python train.py --encoder_arch="gmlp" --model="segmentation model" --dataset="renderings of 100 made-up gadgets, each built of a few solids, in any pose" --train_examples=195000 --image_size=64 --crop_scale_min=1 --horizontal_flip=false --num_classes=3 --encoder_norm="layernorm" --encoder_mlp_ratio=3 --encoder_drop_path=0.05 --encoder_patch_size=[8, 8] --encoder_conv_stem=true --encoder_layers=6 --encoder_width=320 --decoder_norm="batchnorm" --decoder_activation="elu" --decoder_widths=[32, 64, 128, 128] --decoder_blocks_per_level=2 --decoder_block="bottleneck" --decoder_attention=true --decoder_upsampling="transposed_conv" --residual_init="scaled_by_depth" --optimizer="adam_atan2" --learning_rate=0.001 --beta1=0.9 --beta2=0.999 --max_grad_norm=5.0 --ema_decay=0.995 --max_steps=8900 --batch_size=256 --epochs=11.7 --lr_schedule="cosine" --final_lr_fraction=0.01 --warmup_steps=440 --weight_decay=0.3
Rows from block 2 of the encoder, named by matrix and row number. Rows with one number belong to one neuron. Each number is 200 + 30 x the weight over its row's rms, rounded and kept within 0 to 999. All counts start at 0. After the name is the row's rms in percent of the matrix's.
# u: gMLP up (value half) (encoder.blocks.2.mixer.u.weight, 480x320), inputs 128-191
# v: gMLP up (gate half) (encoder.blocks.2.mixer.v.weight, 480x320), inputs 128-191
# out: gMLP down (encoder.blocks.2.mixer.out.weight, 320x480, transposed), outputs 128-191
u.148,108,169,250,213,175,230,169,173,206,227,218,183,195,210,193,191,194,189,197,229,188,240,193,195,238,234,237,168,236,208,206,190,202,188,183,224,192,227,206,134,189,152,182,238,193,184,197,156,109,134,227,158,204,136,225,231,218,134,203,200,146,232,236,192,207
v.148,117,202,244,191,231,181,223,198,185,172,198,169,189,153,228,178,193,166,219,217,234,183,181,184,112,189,187,159,246,171,214,167,217,202,162,234,213,223,208,226,237,231,178,143,253,189,167,197,212,211,219,185,189,234,223,198,195,210,208,201,174,153,189,188,202
out.148,115,230,192,166,193,158,210,190,176,216,183,172,184,198,229,203,150,217,209,190,201,235,194,184,208,179,192,231,223,196,170,194,163,188,182,166,154,200,211,161,139,179,211,186,238,165,196,240,275,235,211,195,220,201,220,170,159,190,205,145,202,152,229,201,155
u.149,095,203,202,195,208,202,224,147,207,138,220,184,177,167,241,222,230,228,205,161,215,199,279,198,138,163,143,186,170,219,157,186,208,217,218,167,179,168,153,200,219,165,217,206,173,242,203,231,185,188,131,170,178,227,202,234,212,163,215,219,182,182,194,192,181
v.149,083,184,168,157,216,184,215,197,195,186,160,259,235,198,203,240,178,165,215,185,230,200,211,214,180,221,194,246,154,228,203,167,241,199,224,232,235,207,126,203,175,236,179,206,236,156,218,201,150,193,235,199,175,174,190,215,184,183,130,202,238,219,158,179,194
out.149,093,214,187,209,167,205,222,117,214,209,227,242,195,182,180,178,208,225,211,190,232,228,223,199,201,213,171,150,256,213,202,153,198,226,249,223,191,207,171,203,259,185,176,211,172,243,203,155,179,204,138,174,192,166,206,225,269,219,230,195,151,207,194,213,250
u.150,093,192,164,150,189,195,248,185,223,212,99,219,197,181,251,209,246,210,231,161,230,218,201,201,191,209,263,196,190,191,178,200,168,230,202,211,185,200,235,199,170,143,224,185,170,232,209,206,156,138,131,217,190,207,190,233,126,183,229,189,185,212,236,235,199
v.150,081,161,191,242,208,196,192,193,221,192,237,241,260,234,154,193,197,256,163,229,189,238,227,197,198,213,243,160,220,177,190,223,229,217,210,236,200,193,164,192,201,287,163,206,183,201,184,178,237,201,202,192,233,225,221,140,269,169,246,140,246,219,216,184,172
out.150,075,224,231,232,185,224,178,115,219,163,160,214,237,164,217,168,196,171,194,193,173,180,224,162,219,140,185,164,208,156,157,147,191,202,187,215,199,185,220,200,190,200,244,223,207,195,172,228,250,234,241,213,138,239,224,186,232,202,219,159,191,210,248,177,210
u.151,090,167,172,233,202,203,210,157,247,148,213,207,164,233,239,172,253,196,199,179,121,171,253,232,155,182,188,172,188,189,181,167,253,211,151,192,199,232,232,219,234,178,186,209,144,215,218,232,198,202,207,163,214,203,226,263,218,200,187,227,175,198,220,220,218
v.151,107,238,136,171,203,185,185,196,234,221,174,206,212,224,191,137,228,191,187,164,146,190,219,228,218,206,206,246,161,264,172,140,186,198,230,185,238,191,233,168,144,206,210,266,170,208,198,239,206,194,191,189,218,234,159,151,261,184,187,206,240,216,175,153,202
out.151,085,194,247,227,170,210,263,135,185,195,219,159,207,162,188,159,229,231,152,221,204,176,151,196,196,197,223,128,209,190,210,243,186,184,171,253,192,173,267,203,237,171,210,253,203,224,206,125,223,181,204,222,174,160,188,173,278,244,189,206,195,218,171,163,206
u.152,106,200,209,228,202,230,192,163,203,197,159,189,188,197,150,236,217,175,194,259,208,207,240,240,137,230,221,217,192,223,190,210,167,136,238,169,218,167,184,173,219,211,176,205,184,210,157,167,161,177,210,208,252,197,207,205,193,176,176,176,158,217,238,247,140
v.152,098,204,249,244,226,201,196,177,188,154,231,192,192,170,153,234,188,194,164,185,268,229,175,163,187,227,202,136,192,154,238,147,215,156,164,250,242,205,161,230,202,218,174,172,238,188,147,185,191,272,165,161,204,219,248,163,190,192,161,139,185,170,237,184,184
out.152,100,230,178,163,192,199,186,143,200,212,219,217,196,204,166,228,199,201,207,149,193,172,248,196,270,184,231,232,194,203,162,190,227,200,235,236,166,193,183,184,182,166,230,210,202,234,213,214,237,178,171,222,142,203,242,205,174,192,221,234,250,210,213,172,225
u.153,100,135,194,231,159,184,267,155,219,205,206,193,221,175,197,222,188,192,152,226,188,207,195,199,152,229,221,165,194,152,210,199,186,204,184,237,217,241,215,210,176,191,203,202,192,203,202,220,143,202,207,163,231,196,225,183,184,195,173,176,162,262,238,198,143
v.153,091,177,240,207,184,196,228,188,173,162,204,146,213,165,189,209,177,192,184,198,277,186,139,205,195,163,162,181,238,104,275,175,189,192,201,237,245,230,204,245,226,186,179,182,212,181,172,166,230,251,214,181,215,203,201,187,219,244,250,156,223,166,167,192,151
out.153,100,203,156,239,229,172,196,112,209,231,187,210,175,200,202,171,169,165,157,227,219,173,208,208,213,181,241,185,193,264,208,220,266,171,218,189,198,231,185,212,175,223,177,197,267,196,177,214,224,204,183,209,180,166,131,167,201,194,189,209,152,203,252,142,278
u.154,098,203,150,244,206,232,139,146,237,172,188,214,184,223,227,173,202,173,188,219,137,218,266,202,209,200,235,193,166,248,168,203,218,166,211,195,204,191,186,218,142,207,183,199,199,179,186,209,144,157,144,171,215,218,212,226,202,203,226,161,201,176,225,194,198
v.154,101,225,244,181,176,236,218,184,202,165,158,207,267,190,195,186,206,255,190,187,213,217,225,207,156,222,240,194,215,163,172,226,206,277,218,204,202,198,147,174,209,210,147,194,208,186,204,218,265,194,103,155,221,201,208,156,238,166,236,172,199,177,224,192,131
out.154,071,194,173,169,198,247,222,219,196,146,209,155,194,211,205,244,224,208,227,141,212,154,204,183,227,178,208,178,205,171,208,204,207,139,200,229,182,210,201,202,248,165,158,191,222,215,201,210,271,209,157,199,210,187,148,185,282,252,202,221,188,172,171,223,211
u.155,098,181,200,171,202,206,184,197,221,203,259,244,195,245,173,224,203,252,186,198,231,209,199,209,213,181,182,234,232,176,149,160,244,143,232,150,200,224,174,184,210,174,204,216,164,214,167,200,206,203,222,225,172,222,214,230,254,157,207,130,283,229,194,247,187
v.155,109,152,227,187,190,198,220,173,203,196,222,173,267,168,185,238,209,205,184,231,231,217,174,173,198,198,179,187,185,214,153,198,170,271,159,265,199,174,181,171,251,214,171,222,222,201,197,187,172,211,208,193,136,194,221,172,213,189,230,231,219,179,210,172,189
out.155,110,213,205,203,253,218,200,168,249,200,235,136,214,241,226,229,162,191,226,228,218,187,164,265,190,185,149,180,157,229,177,203,244,200,179,168,225,249,230,165,207,265,194,143,241,210,196,236,213,203,199,199,205,166,166,169,228,216,177,185,189,187,209,214,211
u.156,092,222,206,205,238,213,195,167,195,164,128,188,149,216,210,164,222,244,171,232,190,173,153,236,180,221,150,213,221,176,186,164,173,167,171,167,186,207,246,192,242,182,222,206,183,260,177,256,222,230,227,260,246,217,222,230,183,216,200,125,205,181,165,254,154
v.156,093,194,215,221,226,216,210,212,221,208,206,189,230,197,240,185,230,201,172,188,176,160,222,152,205,177,194,155,185,197,184,226,217,229,205,198,174,226,188,204,210,198,243,195,176,196,229,196,205,163,188,275,184,216,221,203,232,221,141,239,240,196,247,162,233
out.156,071,218,196,119,193,214,212,106,172,210,172,213,194,202,189,219,196,214,267,257,207,185,163,224,222,168,202,233,213,175,218,181,209,200,173,147,187,215,204,219,202,179,207,212,223,192,230,144,161,221,203,203,212,193,171,273,172,201,210,175,204,223,199,221,210
u.157,102,185,184,159,201,219,189,177,192,188,164,215,224,209,182,178,243,206,213,213,241,189,199,160,188,216,242,183,209,208,234,216,177,199,179,180,207,219,174,230,245,111,177,238,174,223,188,177,153,177,206,216,202,180,218,262,201,229,146,190,204,216,193,250,231
v.157,094,164,201,245,209,244,162,166,170,180,185,206,264,190,178,190,183,228,195,176,237,232,220,210,138,197,216,161,170,199,205,182,213,246,232,159,238,193,173,192,225,225,180,209,230,187,185,191,242,201,177,185,187,201,198,209,197,193,262,162,217,185,217,167,166
out.157,110,176,191,295,180,220,216,97,183,206,220,227,204,171,187,184,166,210,196,207,188,198,227,167,179,178,242,214,133,231,189,175,195,199,224,197,191,188,202,255,219,199,203,183,227,196,202,199,251,182,203,246,218,269,217,193,158,187,234,231,234,193,151,209,189
u.158,104,184,138,207,230,214,190,211,236,216,252,217,169,215,210,223,206,182,211,222,244,244,207,232,198,226,185,225,220,243,174,213,217,151,203,225,188,222,235,212,193,218,162,170,213,204,169,220,213,187,160,154,181,226,162,217,191,184,173,195,226,175,189,230,210
v.158,102,230,154,132,178,194,221,220,214,220,153,250,219,199,167,122,238,201,229,187,163,224,236,209,229,202,238,269,186,224,219,185,173,240,227,219,235,176,198,191,161,227,216,255,178,193,226,221,216,156,151,244,237,246,191,149,198,203,199,190,247,219,188,129,205
out.158,107,229,178,201,168,223,210,170,206,213,229,219,196,209,189,230,215,236,196,196,220,262,232,271,180,208,168,217,243,197,157,160,173,226,248,198,146,152,197,187,174,196,252,205,170,228,199,229,208,124,223,235,163,219,265,180,185,195,175,188,247,194,213,259,222
u.159,109,182,145,109,192,229,241,159,231,150,195,227,174,220,212,186,233,227,191,199,189,214,184,200,172,186,234,274,167,184,234,188,203,217,179,219,174,194,229,200,200,174,220,246,163,218,196,220,233,256,177,242,203,273,168,178,218,196,203,200,234,210,213,221,237
v.159,101,187,192,185,191,213,171,167,194,168,271,180,185,255,181,175,188,188,225,213,215,282,206,188,229,204,267,194,187,222,148,207,190,233,223,230,221,223,139,200,163,151,176,212,205,175,184,212,200,175,200,188,160,213,246,210,197,208,217,162,192,154,257,207,176
out.159,119,153,184,229,180,190,213,191,200,223,185,215,228,201,198,215,176,231,237,195,219,182,203,232,220,258,242,257,136,243,224,246,189,218,223,169,246,212,232,218,251,253,173,200,219,168,235,197,182,175,184,195,218,230,146,192,212,219,237,186,212,239,198,204,154
u.160,109,200,217,199,202,183,258,169,246,225,179,227,214,220,168,206,208,181,176,213,217,158,160,169,160,226,251,220,220,208,252,230,201,233,168,275,226,191,277,210,237,212,212,218,201,236,146,152,170,221,202,168,186,219,210,221,214,195,219,195,230,257,125,237,182
v.160,116,224,171,175,239,197,214,216,225,165,184,233,227,194,177,260,187,237,227,206,198,233,176,184,128,213,229,212,235,152,124,188,237,205,258,158,181,240,210,212,194,252,205,188,210,213,201,191,270,250,148,219,249,230,239,223,239,147,218,197,185,176,188,236,147
out.160,124,241,189,194,176,211,219,185,197,153,178,194,178,152,249,213,193,168,258,180,216,205,155,128,183,206,186,179,195,152,206,178,179,211,223,272,179,176,192,287,217,208,184,174,211,145,147,184,178,242,189,209,267,228,197,249,146,197,215,145,190,207,186,225,208
u.161,114,189,233,178,175,241,228,167,181,192,196,213,169,197,187,182,240,172,194,198,202,215,211,211,176,222,217,191,218,171,215,208,135,208,147,266,151,189,164,138,208,142,211,218,193,154,192,202,185,156,207,188,173,204,229,211,210,224,191,177,140,182,232,156,127
v.161,101,138,222,259,170,195,233,240,165,224,194,223,229,119,217,202,173,172,231,183,171,187,210,212,215,180,240,169,192,174,212,212,183,208,224,167,196,203,197,213,179,201,216,193,186,189,203,175,180,175,232,170,200,220,181,194,230,185,239,200,246,228,221,198,168
out.161,117,178,225,186,174,223,197,181,212,195,196,211,176,221,229,215,175,182,214,173,219,220,244,201,236,174,227,197,161,204,196,216,193,258,210,181,191,216,227,199,180,197,177,185,255,148,189,267,259,145,224,182,201,191,239,146,165,210,180,223,186,163,222,224,180
u.162,114,193,181,175,246,229,202,187,226,150,157,179,193,210,253,186,237,207,161,172,148,228,201,189,220,159,242,178,176,196,214,208,209,154,197,178,213,214,219,197,199,193,213,218,177,200,218,240,230,191,115,205,240,219,185,185,211,207,203,226,174,184,225,204,203
v.162,130,150,201,235,226,197,230,201,145,224,213,215,199,201,189,182,195,219,208,196,203,204,196,187,244,175,187,191,214,219,174,251,192,220,238,234,123,183,150,188,176,176,228,218,238,190,209,192,202,162,206,227,194,163,172,237,193,161,204,216,210,158,208,191,140
out.162,125,175,171,234,197,173,228,256,196,230,247,229,211,203,178,235,169,217,231,193,228,200,200,203,200,242,214,251,212,197,184,184,199,260,211,224,213,191,181,166,252,208,165,177,212,193,181,168,158,210,200,201,222,200,201,205,171,167,184,170,216,226,147,254,193
u.163,084,168,264,173,179,198,234,194,236,181,154,221,184,187,249,200,228,120,218,168,226,150,266,193,211,215,197,212,208,205,195,132,155,175,196,273,180,161,161,186,187,177,184,238,169,191,223,185,187,215,246,177,130,152,167,175,202,200,108,185,194,219,193,173,215
v.163,092,152,257,234,145,202,230,193,184,195,192,273,145,211,199,214,230,242,138,213,205,131,193,237,232,218,163,218,212,133,183,158,181,190,190,212,144,216,244,161,221,192,207,243,197,252,247,175,228,226,218,196,145,175,228,155,190,192,195,213,168,180,218,184,172
out.163,072,169,156,196,167,226,184,218,205,172,156,203,204,148,205,209,204,224,227,191,184,268,229,206,195,185,228,214,227,202,179,200,162,235,207,188,136,196,177,193,140,187,194,213,224,178,261,184,185,205,219,170,203,199,194,176,242,187,269,213,204,196,195,156,173
u.164,067,231,213,203,194,224,195,126,212,185,188,198,220,249,221,155,260,180,221,187,184,189,189,151,200,248,212,206,223,270,229,196,199,207,177,189,184,199,256,195,232,173,180,256,191,198,143,221,154,153,186,212,203,156,183,279,208,196,134,154,175,232,174,244,164
v.164,083,162,207,214,181,212,197,206,172,143,205,152,223,118,148,206,210,202,182,200,235,220,214,171,156,207,200,182,220,169,202,211,180,198,213,267,197,170,166,181,213,197,165,187,224,201,163,179,211,188,182,199,205,233,196,222,162,155,239,224,248,178,207,203,163
out.164,054,196,192,215,212,220,211,43,181,213,177,195,220,230,216,204,202,207,209,206,206,217,219,179,224,207,202,203,179,216,172,184,207,183,220,174,221,229,164,216,202,193,192,198,224,199,243,206,223,187,194,234,191,202,208,249,189,217,218,218,223,177,178,187,175
u.165,100,214,242,100,189,200,183,175,237,225,177,218,253,251,183,189,216,189,175,193,210,116,233,230,225,224,238,256,195,232,220,216,237,212,193,252,163,188,217,177,231,231,206,265,199,196,202,231,226,214,176,178,164,250,164,170,216,194,214,218,229,264,174,170,206
v.165,092,217,176,210,169,171,197,207,168,225,187,205,143,198,160,123,236,210,157,182,160,180,220,282,206,173,181,217,193,234,219,178,140,171,207,185,211,174,257,176,209,151,250,238,151,209,240,228,225,203,183,251,222,265,227,158,180,210,179,194,233,219,236,174,181
out.165,109,215,207,161,204,179,144,222,216,190,184,153,205,162,222,176,231,180,197,237,161,183,205,214,221,216,212,186,222,223,150,228,225,178,193,203,179,200,205,209,220,220,186,245,207,211,203,198,227,190,162,130,247,241,166,171,221,212,249,212,195,157,228,175,180
u.166,095,158,206,230,173,246,210,168,222,187,189,183,142,186,243,236,228,172,162,209,189,180,255,218,197,222,192,240,216,204,225,199,241,199,167,261,183,180,250,242,231,211,208,195,167,207,152,212,228,216,240,146,189,195,204,138,189,190,250,243,158,200,165,254,285
v.166,118,240,186,156,222,201,222,208,225,219,157,180,241,193,175,159,256,219,246,188,184,226,240,222,177,204,215,220,249,249,169,200,176,271,209,193,243,190,191,199,228,229,185,204,175,227,177,205,222,173,139,178,261,216,171,174,232,150,207,191,226,203,169,190,192
out.166,070,175,213,204,184,229,214,126,187,206,242,185,230,182,181,210,190,246,169,218,174,241,190,216,204,226,178,252,161,152,198,170,214,184,224,246,194,212,189,207,169,177,190,235,196,204,182,178,184,128,251,155,209,204,194,164,212,190,206,160,196,204,200,189,210
u.167,105,195,261,180,166,202,178,183,195,235,239,266,193,204,168,183,197,174,175,206,217,221,222,206,282,235,231,213,167,248,228,186,172,183,230,187,209,184,203,156,195,190,224,255,219,171,212,212,182,170,220,184,212,190,183,191,184,132,205,193,234,190,151,187,145
v.167,090,217,223,177,159,198,188,226,143,205,162,200,199,178,233,166,202,241,219,186,133,140,211,167,217,202,206,233,202,182,180,203,206,169,202,98,211,201,218,162,160,205,200,231,163,141,214,201,231,224,170,233,234,219,196,218,197,180,241,205,199,243,220,171,147
out.167,115,246,184,196,222,227,210,174,269,215,182,185,199,239,183,186,216,206,172,196,217,194,203,232,194,204,193,167,251,200,200,220,229,195,150,209,216,183,214,131,210,205,218,225,200,233,163,175,223,142,172,218,171,165,223,181,264,221,171,248,199,205,184,180,215
u.168,101,198,226,154,181,185,162,152,266,198,223,221,203,247,184,183,199,197,145,218,170,189,199,242,228,267,173,212,143,201,185,162,231,231,147,229,207,195,213,176,158,209,226,247,178,233,190,200,208,226,240,179,128,220,238,222,238,194,187,207,249,254,146,166,209
v.168,096,216,191,183,244,163,190,203,189,225,158,198,252,248,156,151,224,214,228,215,187,219,162,188,173,214,238,140,177,211,178,182,207,186,211,223,253,221,213,205,214,260,172,201,181,200,189,196,190,201,184,176,245,199,259,190,171,214,215,195,229,219,183,169,214
out.168,091,208,137,131,187,160,254,165,254,242,203,165,180,161,235,190,175,233,200,263,210,203,174,244,180,223,195,223,233,186,158,253,190,185,175,163,153,214,190,141,212,184,226,215,242,230,206,205,245,156,227,226,179,178,236,220,208,167,310,219,183,205,191,197,150
u.169,115,227,231,189,256,177,161,192,191,181,237,169,230,203,193,140,212,179,119,210,201,219,236,176,161,175,153,184,186,216,240,213,162,195,191,181,213,222,184,221,228,224,170,201,196,205,205,258,219,184,185,166,142,242,164,224,196,192,179,169,205,166,159,192,196
v.169,143,195,161,228,244,191,170,223,177,201,235,195,229,194,189,225,177,196,233,188,187,256,210,223,221,154,240,211,186,176,170,271,157,199,226,223,193,182,170,219,195,201,236,155,194,166,198,202,225,185,234,192,207,194,217,215,164,221,205,216,237,176,175,230,235
out.169,121,234,184,157,153,208,235,211,188,183,195,222,187,233,238,214,198,204,261,177,186,220,237,197,192,213,187,246,205,177,174,217,219,212,205,129,162,201,186,153,217,149,202,181,193,179,232,226,177,153,206,179,208,210,228,209,193,207,216,220,229,189,238,226,139
u.170,108,174,178,154,189,267,201,171,232,142,185,181,122,237,198,189,198,187,199,176,215,181,186,197,174,203,201,199,177,197,228,183,241,185,156,229,227,242,250,248,208,218,164,194,163,194,171,242,190,213,207,194,218,205,172,225,244,211,195,167,214,218,212,227,269
v.170,120,204,211,163,181,175,203,219,174,193,204,159,250,179,209,240,133,169,206,211,211,242,189,165,192,184,249,151,170,149,205,236,165,241,228,182,228,204,138,203,154,194,189,178,262,177,228,225,171,185,204,155,175,167,200,185,179,228,223,222,214,189,215,172,164
out.170,129,228,232,199,199,211,189,206,156,215,168,185,212,182,221,182,212,211,263,245,178,218,213,197,270,189,172,216,250,145,159,221,218,221,210,210,192,209,173,210,184,197,206,237,205,139,234,194,244,180,221,156,215,153,241,208,196,194,214,199,221,201,181,213,184
u.171,120,229,188,199,209,249,182,125,189,198,209,207,195,176,165,140,264,198,263,211,189,206,232,227,194,205,271,157,212,229,175,209,224,234,167,187,173,189,191,194,235,202,183,208,190,174,156,210,210,161,192,248,209,250,240,220,232,193,210,137,163,198,215,196,221
v.171,077,171,206,221,198,243,198,159,189,187,206,159,183,221,202,189,232,227,161,234,220,205,182,125,144,230,245,188,180,271,206,238,275,136,187,212,174,207,206,211,256,160,174,212,178,221,160,216,193,180,159,239,254,224,202,236,205,187,175,141,175,230,234,268,166
out.171,128,218,165,195,242,196,173,241,221,214,213,211,274,216,181,230,195,226,243,216,203,268,208,182,242,162,207,231,242,206,148,197,225,209,206,227,228,209,149,142,199,255,224,224,199,220,229,135,168,192,238,208,229,191,218,199,242,141,200,217,193,210,198,233,261
u.172,085,176,258,157,203,172,180,158,211,201,222,268,211,236,200,182,204,222,145,162,174,181,224,167,230,195,178,209,199,218,259,178,195,226,163,202,193,251,217,224,163,193,224,207,167,185,188,281,229,247,207,193,161,232,197,158,202,190,225,220,239,194,223,229,181
v.172,100,168,221,228,211,188,171,184,177,217,228,199,254,177,173,216,186,180,153,204,249,263,212,140,202,197,203,209,248,214,190,202,200,203,205,226,198,178,132,181,233,152,217,206,228,205,202,144,191,180,219,191,143,182,153,187,221,142,205,238,213,191,167,194,213
out.172,081,209,239,215,234,179,185,128,215,243,246,183,177,205,240,205,217,238,196,301,198,198,206,209,162,177,140,216,176,227,190,273,206,161,186,189,219,190,186,155,225,266,239,171,212,236,221,175,209,236,189,209,161,166,172,217,215,198,199,230,216,205,160,239,188
u.173,104,196,187,228,211,222,212,193,221,211,171,222,220,245,219,213,199,197,138,216,215,203,164,175,214,247,186,211,177,162,194,196,228,128,214,232,190,220,207,213,148,196,207,184,159,192,227,207,159,169,161,206,186,193,172,249,249,188,177,124,185,232,207,230,216
v.173,094,165,221,222,210,234,180,144,215,170,169,228,223,195,184,189,224,197,184,215,200,188,229,206,217,237,235,157,250,174,202,199,209,181,182,170,160,185,194,172,229,202,235,197,179,219,215,196,199,196,173,262,229,213,205,238,152,126,156,202,158,187,219,223,253
out.173,113,206,191,197,234,215,208,249,230,180,229,176,253,211,181,265,186,182,169,179,214,212,191,203,171,206,174,220,204,232,191,215,190,212,151,215,189,197,201,145,225,224,208,187,190,265,164,166,200,218,219,183,179,206,138,160,236,207,183,246,258,220,189,187,174
u.174,085,165,125,112,180,185,245,193,207,188,193,206,222,237,173,195,249,232,225,225,184,179,155,147,215,208,181,257,229,188,183,171,201,185,193,166,183,198,210,175,209,129,219,214,175,225,220,232,197,237,230,267,252,259,225,233,197,161,233,221,206,182,163,211,187
v.174,074,195,280,223,138,236,191,138,202,175,230,237,190,206,198,184,256,194,173,195,201,179,223,160,209,267,250,210,233,226,218,196,218,214,147,207,170,223,217,203,217,139,182,243,175,246,180,221,183,228,144,212,190,277,175,239,228,150,229,148,140,218,210,236,204
out.174,070,217,170,192,191,217,226,207,224,198,226,212,193,187,149,215,177,251,157,219,208,211,117,186,188,191,194,214,257,151,224,223,251,197,171,199,152,192,230,160,206,216,215,178,199,221,203,165,216,195,189,219,213,164,222,192,267,174,228,183,201,173,206,155,226
u.175,107,153,192,177,167,203,192,182,220,184,246,261,226,177,186,204,188,245,175,152,195,189,196,155,257,225,185,206,192,185,206,159,243,223,179,220,208,226,190,236,124,208,150,209,218,183,272,201,182,266,153,173,203,210,194,221,181,179,210,192,249,226,222,158,246
v.175,121,186,187,239,237,184,201,218,215,221,184,169,227,206,212,208,196,199,164,191,187,223,228,223,161,138,173,145,194,176,225,189,187,124,243,191,188,157,203,186,197,230,208,206,186,206,215,184,234,177,164,172,200,214,175,208,204,218,160,204,243,198,225,177,227
out.175,118,197,182,222,175,162,231,198,172,216,181,213,145,149,203,176,200,221,165,224,183,223,187,179,163,194,172,218,223,216,199,178,154,198,191,178,182,213,251,249,173,158,192,184,186,163,183,207,240,276,184,205,259,267,166,254,153,166,211,116,182,185,215,239,182
u.176,108,239,240,200,206,172,151,159,219,195,199,220,234,202,199,163,209,152,204,235,197,178,284,224,200,199,197,180,218,272,175,231,273,210,185,179,183,219,162,153,209,234,214,231,207,240,178,192,185,258,196,167,168,179,217,182,222,174,142,192,161,198,210,203,200
v.176,105,197,258,223,213,217,177,175,219,148,256,186,165,225,228,205,214,189,226,215,256,164,248,200,144,190,224,132,237,212,214,186,236,220,173,221,185,215,172,150,202,212,167,194,239,216,167,212,231,226,226,162,169,163,207,186,240,199,123,146,202,172,199,182,175
out.176,105,170,213,275,188,209,191,143,110,171,201,225,131,120,212,138,219,226,165,209,165,205,177,188,201,208,186,198,202,158,212,213,161,244,176,240,181,177,226,254,173,201,195,197,162,159,200,172,194,245,198,186,221,235,225,196,173,210,232,163,207,175,205,190,218
u.177,082,221,198,196,189,227,181,168,225,194,176,188,235,248,203,131,247,176,180,200,193,188,226,192,242,196,198,212,230,217,191,210,173,127,178,198,181,178,194,188,210,169,225,245,151,218,195,216,201,179,188,238,204,195,187,232,162,187,174,181,224,231,186,227,211
v.177,083,163,224,247,178,198,149,200,167,166,263,177,214,162,124,182,187,218,196,210,216,256,183,198,181,208,196,174,259,152,200,207,159,201,207,264,186,172,177,232,239,175,175,205,223,236,164,181,239,207,191,209,224,249,192,196,143,193,230,190,218,157,184,202,172
out.177,068,182,169,222,211,234,186,59,170,194,234,204,233,279,182,211,239,185,213,189,198,239,235,208,204,202,197,229,185,223,172,214,199,225,210,199,208,191,174,214,177,192,174,227,217,224,232,211,195,163,199,175,148,207,207,208,233,228,201,215,262,187,172,201,190
u.178,105,189,141,151,235,200,179,148,185,221,218,221,165,271,176,147,244,209,210,227,229,180,171,156,141,197,258,221,220,232,211,223,206,236,148,176,192,234,205,177,220,182,189,235,193,253,145,205,150,211,239,219,179,205,234,243,264,223,89,187,238,214,157,265,241
v.178,120,252,165,172,240,164,240,207,238,188,192,164,218,176,173,209,232,164,218,213,174,184,186,226,178,244,212,218,186,241,136,209,201,269,255,202,249,189,229,223,190,230,156,203,185,204,182,208,210,238,130,176,266,237,204,206,217,125,195,179,200,207,134,221,158
out.178,105,194,200,262,191,213,193,189,182,195,243,163,218,225,148,221,192,203,217,172,161,194,213,251,187,224,183,203,193,179,159,170,191,261,181,242,218,186,216,157,152,190,157,211,225,206,213,169,192,180,241,181,162,209,162,212,228,220,164,255,231,176,174,174,142
u.179,116,223,105,117,222,184,194,169,199,165,171,210,187,225,151,160,215,204,225,160,217,240,211,215,204,183,270,172,232,200,216,189,175,223,196,247,211,219,223,162,200,165,182,187,191,175,190,237,124,176,112,178,254,245,210,233,124,212,211,179,213,167,163,222,224
v.179,112,242,214,166,216,218,149,181,156,195,214,229,239,250,103,143,163,170,195,221,195,264,156,214,219,193,218,226,255,189,189,195,182,191,193,194,250,201,162,149,206,203,216,224,238,180,207,142,164,191,204,184,178,200,247,190,230,217,195,192,199,175,172,175,204
out.179,128,236,197,134,247,207,189,174,197,194,170,252,192,220,152,168,215,199,181,252,258,212,149,185,209,188,201,165,224,195,230,204,208,195,189,270,189,206,169,216,175,226,202,230,175,223,246,197,143,209,182,199,204,199,137,230,136,220,199,190,180,186,195,207,235
u.180,106,205,221,153,221,227,208,198,194,187,203,226,242,218,166,246,212,229,216,232,239,229,155,191,213,216,185,234,194,206,134,182,187,204,220,185,194,215,180,213,235,182,208,187,198,201,186,187,229,193,228,214,136,246,193,273,258,162,186,179,254,212,164,203,181
v.180,107,199,172,245,227,254,105,188,188,170,162,177,254,207,206,138,214,229,206,111,169,228,222,171,202,147,208,150,194,157,187,192,185,195,177,215,185,198,188,202,180,172,174,202,206,200,189,177,228,169,169,171,221,192,246,172,198,258,244,242,221,148,189,156,223
out.180,113,247,229,194,253,178,169,225,218,201,216,147,202,224,188,207,246,162,240,179,215,212,178,271,158,176,106,209,212,232,190,268,167,203,155,158,251,179,216,162,213,216,167,190,197,200,169,208,206,182,247,145,196,218,193,204,227,254,173,234,248,158,169,232,170
u.181,105,250,187,187,191,190,255,191,254,211,180,174,202,173,178,177,205,166,206,172,218,166,192,306,174,236,215,200,226,272,202,230,247,241,204,242,168,198,228,225,216,238,216,168,191,175,170,220,206,226,162,200,230,185,166,168,226,193,130,189,184,201,211,203,225
v.181,105,190,187,226,194,199,183,215,238,201,245,220,171,218,234,179,248,214,205,201,163,201,229,153,240,155,167,210,209,216,180,148,194,130,211,193,150,175,221,171,197,150,220,256,168,231,222,177,230,187,203,217,206,280,222,182,225,203,216,164,200,223,248,186,218
out.181,101,208,187,188,182,198,205,275,211,221,122,254,184,179,198,184,210,197,209,185,185,224,200,164,269,145,269,201,194,208,159,154,179,117,201,206,200,197,171,228,235,231,240,228,177,255,225,216,175,197,171,210,232,239,257,131,227,200,185,196,218,205,207,195,239